config = dict(
    model='masked spectrogram model',
    dataset='synthesised imitations of 52 everyday sounds, one a clip',
    train_examples=39062,
    n_mels=64,
    hop_length=160,
    input='log_mel',
    win_length=400,
    method='mae',
    mask_ratio=0.75,
    loss='mse',
    encoder_arch='vit',
    encoder_norm='layernorm',
    encoder_norm_position='pre',
    encoder_activation='gelu',
    encoder_mlp_ratio=4,
    encoder_head_dim=16,
    encoder_fused_qkv=True,
    encoder_bias='none',
    encoder_qk_norm=False,
    encoder_parallel_block=False,
    encoder_inner_norm=False,
    encoder_drop_path=0.1,
    encoder_patch_size=[16, 4],
    encoder_layers=8,
    encoder_width=192,
    encoder_positions='rope',
    decoder_width=128,
    norm_pix_loss=True,
    decoder_layers=4,
    init='trunc_normal_002',
    residual_init='none',
    optimizer='muon',
    muon_scale='match_rms_adamw',
    lr=0.0033,
    momentum=0.9,
    nesterov=True,
    orthogonalizer='polar_express',
    adamw_lr_other_params=0.0011,
    grad_clip=5.0,
    ema_decay=0.999,
    steps=6800,
    batch_size=384,
    epochs=66.8,
    lr_schedule='linear',
    final_lr_fraction=0,
    warmup_steps=200,
    weight_decay=0.1,
    adamw_weight_decay_other_params=0,
)
Rows from block 7 of the encoder, named by matrix and row number. Rows with one number belong to one attention dimension. Each number is 128 + 32 x the weight over the matrix's rms, rounded and kept within 0 to 255. All counts start at 0.
# q: attention query, key and value (stacked) (encoder.blocks.7.attn.qkv.weight, 576x192, the q third), inputs 0-95
# k: attention query, key and value (stacked) (encoder.blocks.7.attn.qkv.weight, 576x192, the k third), inputs 0-95
q.20 [188 113  96 148 113 105 206  88  97 121 130 129 108 100  85 111 107 142 157 102 130  99 136 134 116 111 194 170 156 144  92 160 116 161 135 136 126  81 148 204 128 100  61  48 152  87 169 131 134 124 136 141 119  58 146  72 110 144 204 151 136 137 104 113 131 130 142 183  76 132 149 143  73 120 105  85 184 121  92 123 142 132  81 141 132 126 198 150 177 144  96 175 128 120 116 101]
q.21 [165 116 127 144  85 118  96 106  74 143 154  95 166 127 179 117 165 189 173 113  96 110 178 176 106 107 126  97 138 125  65 165 123 126 131 107 176 153 137  80  77  55 158 169 107 120  94 152 144  82 132 141 130 184 137 133 104  94 158 152 138 120 112 112 148 170 116 151 164 170 128 188 121 152 111 183 133 141 180 135 174 106 137 102 133  80  90 118 113 137 123  86  94 129 159 159]
q.22 [ 91  94 116 138 172 149 127 101 114 191 128 156 178 135 175 135 128 125 113  99  86 131 148 146 165 151 145  75  93 145 174 145 129 153  99 141 126 182 137 148 117 142 108  96  44 161 124 149 173 122  92 114 120 109 131 153 158 147 179 116 113 145 182 104  77  91  93 113  97 142  97 121 142  45  72 144  82 100 112 123 145 186 111 101 196 136 131 134 180 116  72  90 171 106 195  95]
q.23 [119 124  78  92 131  97 120  90 238 122 148  75 139 152  95 162 161  64  65 186 183  83 163 131 158 128 136 196 183 152 119 112 119 149  67  89 201 127 118  91 134  72 133  86  29 145 148 139  88 145 123 159 109 174  95 178 153  74 168  94  84 160 101 103 104 167  97 111 122  99 149 114 195 155  83 121 152 173 157 126 130 136  70 155 156 130 158 187 163 134 150 152 122 139 163  95]
q.24 [ 79 107 166  98 102 150 183 120 190 200 124 154 123 141 133  16 193 170 134 106 177 113 104  82 153 133  61 145  88  91 111  87 151 129  72 144 189  86 143 134 127 119 151 100 141 131 137 141 143 108 155 130 191  95 116 133  67 132 180 108 173 192  71 152 182 188  75  92 127 125 189 167 108 217 135 155 162 139 135 154  85  82 117 224 183  96 130 104  27 137 120 128 119 104 100 162]
q.25 [ 67  78  41 159 103  67  93 122 121  68 167 106 103 103 106 137  27 127 128  69 152  98 132 177 189 140 184 178 129 137 137 106 128 133 172 190 113 127 122 124 199 160  67 146 151 165 228 159  84 107 145 105 124  87 110 138 175  52 106 107 134 173 142 161 162 109 192 127 162 121 169  74 165 149  55 133 132 160  86 109 113 169 124 110 112 160 156 128 158 159 152 129 125 194  58 142]
q.26 [170 127  74 122 120 160 136  59 171 171 118  74   0  94 101 111 106 124  83 157 127 121 121 100 148 149 142 135 132 157 131 119 144 179 173 123 120 123 118 149 110  68 144 161 121 107  82  63  99  92 108 173 158 140 145 127  55  87 120 131 116 103 149 164 182 164 156  96 129 119 240 122 112 149 154 158 116 168 145 108 138  90  65 137 166  58 148 120 168 147 119 196 110 161 146 146]
q.27 [ 84  97  87  81 141 152 158  81  63 126  97  90 145  57 106   9 162 171 141 143 131 135  85 122  87 147 172 107 124 145 154 117  92 155 129 129 114 141 136 152  74 140 114  99 178 120 118 148 135 154 137 108 118 130  99  98 161 189  98 141 160  88 166 148 156 162 103 176 137 147 174  92 137 128 135 120  78 110 153  64 141  73 155 146 134 108 132 197 132 121 145  89 135 195 112  92]
q.28 [148 122 112 125 119 119 142 100  91 127 107 175 105 153 141 125  94 179 153 145 124 118 112 152 108 141 101 111 135 121  99 128 146 124 140 168 143  85 157 151  88 118  94 150 150 127 154 123  94 127 134 150 129  84 168  95 181 126 154 135 137 134  96 121 138 162  80 145 145 128 143 144  67 121 106 127 129 135 154 111 149 168 140 122 136 147  69  88 123 149 133 107 126 122 147 120]
q.29 [138 127 102 155 124 167 128 124  90 208 127 154 203 169 101 102 158 108  92 170  94 104 129  99 151 190 148 126 122  55 219  54 137 149  81 136 128 141 115 113 111 116  99 106  89  87 147 167 173  89  95 146 116 149  99 148  91 169  98  69 136 147  93  75 112 163  88 105 186 145 120 141 152 138 190 129 115 112 156 140  88 107 121 166 208 178 139 131 156 155 103 151  63 159 154 106]
q.30 [150 134 137 172  91 129 125 128 160 169 126 102 102  96 119 139 101 140 118 143 115 139 120 121 115  99 115 154 110  99 157  69 135 111 102 131 163 102 109  96  98 155 133 209 103 161 141 120  91 142  93 171 146 128 134 179 134 123 112 151 167 136  78 113 173 170  90 116 157 144 139 118 160 188 124 128 140 139 175 138 105 126  60 150 109 118  93 130 102 139 125 134 120 127 147 120]
q.31 [162 153 102 162 121  56 157 140 197 112 188 145 122 121 179  37 200  93  92  87 166 134  82 120  91  82 166 134 175  96 211 122 123 100 146 122 162  94 168 139 140 147  73  96 156 150 123 103 134 155 137 135 120  76  62 154 116 102 116 184 106 152 156 148 135  72 148 150 137  74 161 107 174 134 107 154 165 175 158 198 112 124 172 122  78 178 127  89  60 153  80 121 139 125  91 118]
q.32 [142  64 139 149 117 135 154 151 143  52 142 129 173 151 145 141 213 126  76 190  94 119 123 128  72 198 136  26 163  84 104 124 127 117 155 147  57 228 128 138 101 136 144 105 187  39 142 131 130 195 136  85  59 109  89 130 105  91 112 124 170  85 144 100 128 110 160  73 105  94 164 188 168 114 138  48 103 146 145 131 138 152 216 192 123 153 141  80 103 110 115 113 138  98 104  85]
q.33 [ 95 133 174  95  95 138 207 136 193  96 138 116 134  86 140  39 158 157 106 126 119 133 191 144 146 139 133 174  83 164  33 129 141 133 105 136 128 140 125 112 110 119 108  84 149  92 115 123 142 157 145 155 220 101 194 129 134  77 221 108 172  86 148 117 162 141 134  83 147  95 116 107 204  90 110  87 129 164 181 125  86 128 148 100 161 156  65 153 149 115 157  95 130 104 127 136]
q.34 [109 151 112 112  75 137 113  63 146 144 146 110  75  90 134 181 128 197 148 152 146 158 179 120  90  66 129 178 167  96  89  74 199 108 137  91  95 179 245 155 170 152 113 125 120 155 150  86 108 132  52 144 138 131 139 121  59 113 118 134  87 123 128 147 151 145 123 115 179  91  95  55 129 129  83 144 150 109 146  60 161 173  65 158  64 104 151  97 139 135 171 112 132 179  47 147]
q.35 [118 161 102  98  90 100 125 151 151 118 161 132 101 122 103 181 141 123 140 123 106 103 137  59 137 148 102 176 108 160 149  82  70 123 178 144  61  77  93  62 137 166 126 203  91 165  93 138  99 146 123  73  92 150 110 124  71 137 154 162 150 107 162 160 106 133 101 116 165 156 129 183 147 112 133  99  62 123  76 124 140 137 123  92  93 139 129  94  88 145 200 165 186 155  92 109]
k.20 [141 111 144  80 137 128 141 109 162 144 148 128 170 133 124 135 161 146 108 126 140 166 115 139 127 100 103 132 167  93 205 126  83  97 168  92 146 139  97 124 130 117 165 104 161 107 198 119 164 154  89 144 105 114 147 109  97 167 153  63  88 135  97 132 150 123  72 145 163 180 163 120 106 118 119 119 138 121 142 113  87 156 177  78 106 114 123 132  82 158 156 124 149 132 148 207]
k.21 [139 145 133 173 146 171 112  87 185 108 128 145 130 165 117 149 111 114 113 141 165 139 112  96 143 109 136 154 109 134 117 163 132  74 144  85 115 123  66 146 164 101 138 170 145 159 105 143 109 161 120 124 137 135  90 130 129  90  96 160  88 161 130 124 133 105 136  99 106  82 116  92 119 156 114 117 158 119 101 144 150 100 190 100 160 163 145 123 180 180 137 139 134 133 120 163]
k.22 [ 94 126 180 131 161 155  99 114 135  73 144 112 122 145 144  84  79 167  83 114  95 177 145 135  89 102 120 119 133 139 148 102 122  94 161 165 140 130 151  93  97 107 168  63 144 157 139 115 153 169 117 144 157 143 164 169 160 111 135 154 143 170  71 133 141  71 154 109 190 151 120 145  58 116 135 171 105 164 135 147  78 105 139 152 103 167 119  94  88  68 143 122 117 132  57 129]
k.23 [121 199 108 156 110 195  85  89 163 207 157  94  54 161 110  86 173  78  95 228 171 122 136  92  97 137 182 110 159 194 115 146 128 136 131 156 170  75 138  98  82 110 184  96  85  31 131 115  59 114  92 155 144 158 124 153 144 100 158  90 109 132 117 111  92 124 140  87 156 169 135 135 150 119 118 141 119 128  72  82  99 168 116 173 107 107 151 155 142 156 141 143 135 168  97 146]
k.24 [136 138 184 109 124 143 165  95 118 139 143 108  85 139 125 109 213 162 156 107 105  71 177 118 137 122  65 108 178 131 100 146 126 183 140 176 176  76 115 125 158  60 126 122 133 130 142 101 103 155 131 123 133  95  83 114 125 133 202  90 161 172 114 155 112 125  99 121 125  73 154 167 128 105 127 177 100 142 131 169  84 187 125 132 140  96 102 146  80 127 167 102 142  53 102 144]
k.25 [170 106 102 176 145  54 125 135 168  45  78  91 118 116  48 206 153 173  72  57 189 147 149 167 159 135 128 202 100 115 150  92 178 120 124 179 102 139  95 154 153 138 122 134 146 146 123 119 148 150 150 139 160 126  65 165  86 114  94 138 155 133 145 159 147 131 160 192 152  95 127  96 160 176 118 129 191 172 120 133  47 159 118 132 131 119 154  71 187 148 157 142 123 146  95 165]
k.26 [139  72 134 167 128 121 139 106 211 175 119 106 112 106  96  74 113 100  82 157 144 124 160 101 106 150 175 213 132 137 146 138 169 108 128  97  89 114 160 142 145 107  81 202 110  86 147 144 140  30  80 102 123 126 119 144 140 133  94  86 124  81 115 186 208 182 123 147 148 111 134 163 111 108 107 108 171 137 110 166 129 125  91 184 161  56 131 183 166 136  89 115 163 144 184 173]
k.27 [145 145  75  95 124 121 174 101  82 113 105 131  42  89 137 126 155 163 204 112  78 142 146 156   0 145 100 141  99 161 126 118 103 108 177 110 166 144 127 143 183 121 123 138 210 158  60 115 103 103 146  58  65 105 180 149 156 109 143 145 116 119  97 165 128 179 143 203 111  95 103 197 166 124 184 124 166 147 103  69 182 175 140 159 172  67 108 142 163 115 145  83 101 202 146 104]
k.28 [104  98 134 100  92 120 135 136 115 172 118 103 131 143 165 125 103 102 133 144  86 118 137  98 138 124 117  99 107 169 173 127 134 101  97 136 145  93 113 119 129 142  90 152 132  83 157 143 138 115 163 141 105 101  92 110 117 136  88  89 122 103 208  88  82 125  97  92 104 137 127  94 143 135 140 126 165 127 134 174 140 126 111 101 150 111 124 128 135 132 122 129 137 143 108 125]
k.29 [114 124 181 161 100  97 155 151 123 132 185 200  96 121 189 138 124 176 115 112 138 164 159  73  69 103   2 128 114 189 205 161 137 148 151 222 174  94 116 130 153 142  96  97 112 123 158 111 117 131  94  90 140 133 108 107  89 105 113  95 152 112  84 109 216 117 107 120  86 119  89 155 100 175 184 140 184 103  92 141 135 127  92 174 143  94 197 106 102  93 146 118 153 141 128 158]
k.30 [200 134 136  98  88 140 161  95 156 193  78 143 179 164 175 151 164  83 119 135  80  73 104 109 126 100 102 100 177 113 120 144  56 178 120 160 202  54 166  86 153 124 140 122 112 112 100  93  94 125  86  88 121  64 123 121 129 167 147  56 151 126 151  95 140 138  79  99 123 134 166 134 172  85  98 102 171 106 187 138 128 155 142 164 111 109 131 115 104 127 140 175 132 136 142 199]
k.31 [112 102  84 149 103 125 163  95 119 119 149 128 114 177  71 134 131 125 109  99 118 225 122 100  43 148  90 149 100  72 192 101  70  98 181 115 127 152 100 118  96  94 139 138 132 168 236  32 105  85  75 195 150 121 122 154 115 104 151 196 143 134 123 151  17 144 172 149 101 146 162 128 165 173 118  73  55 128 123 101 187 150 145 143  80 137  97 114  89 141 111 106 204 124 114 156]
k.32 [135 106 170 128 132 154 123 107 191 146 136 104 112 113 184 143 173 148 119 156 166 151 152  80  95 139 135  83 177  65 122 151 105 133  44 161 165 225 124  95  87 140 146 149  91 150 131 153 162  95 119  76  82 105  79 178 115 159 141 122 127  82 160 113 167  86 154 155 135 151 124 171 129 144 123 109 144 173 147 119 125 161 162 104  48 119  55  80  83 117 141 151 152 107 131 136]
k.33 [ 45 101 169 133 146 221 132  84 223 114 135 125 146  68 201 182  96 162 142 118 116 116 133  84 185 170 104 188 149 151  95 100  65 154  82 118 120  98 130  68 135  61 122 101 121  93 106  98  99 126 140 112  57 109 165 132 126  94 129 144 182  78 132 118 154 102 148 152  74 144 177 143  93  94  85 131 194  64  63 174 121 159 122 182 145 117 214 141 186 142 124  87 142 104 118  67]
k.34 [182 137 123  78 103 109 116 141 127 114 122 151 154 139 123 212  95 158 116 138 112 164 155 102  83  73 127 170 120 125 154  99 155  94  97 139 155 131 240 151 158 167 147 139  67 163 203  54 138 151  63 111 140 153 179 126  88 116  51 162  95 150 146 138 125  78  66 171 153  85 123 122 139 123 156 145 172  85  48 118 106 201  73 154 151  86 159 165 219 208  84 159 128 181 136 106]
k.35 [145 107 117 142 101  97  48  57 154  51  94  47 165 132 162  77 100 127 148 103  80  74 113 166 122 111 184 160 124  89 154 113 169  85 192 104 119 149 127 173 166 159  82 113 122  75 145 142  97 151 118 134  97 166 149 132 153 182 127  83 199 134 144 125 140  89 180 117 166 166 140 156 166 141  92 141 135  84 179 116 208  70 156 178 163 133 115 116 138 122 145 131 143  75 102 146]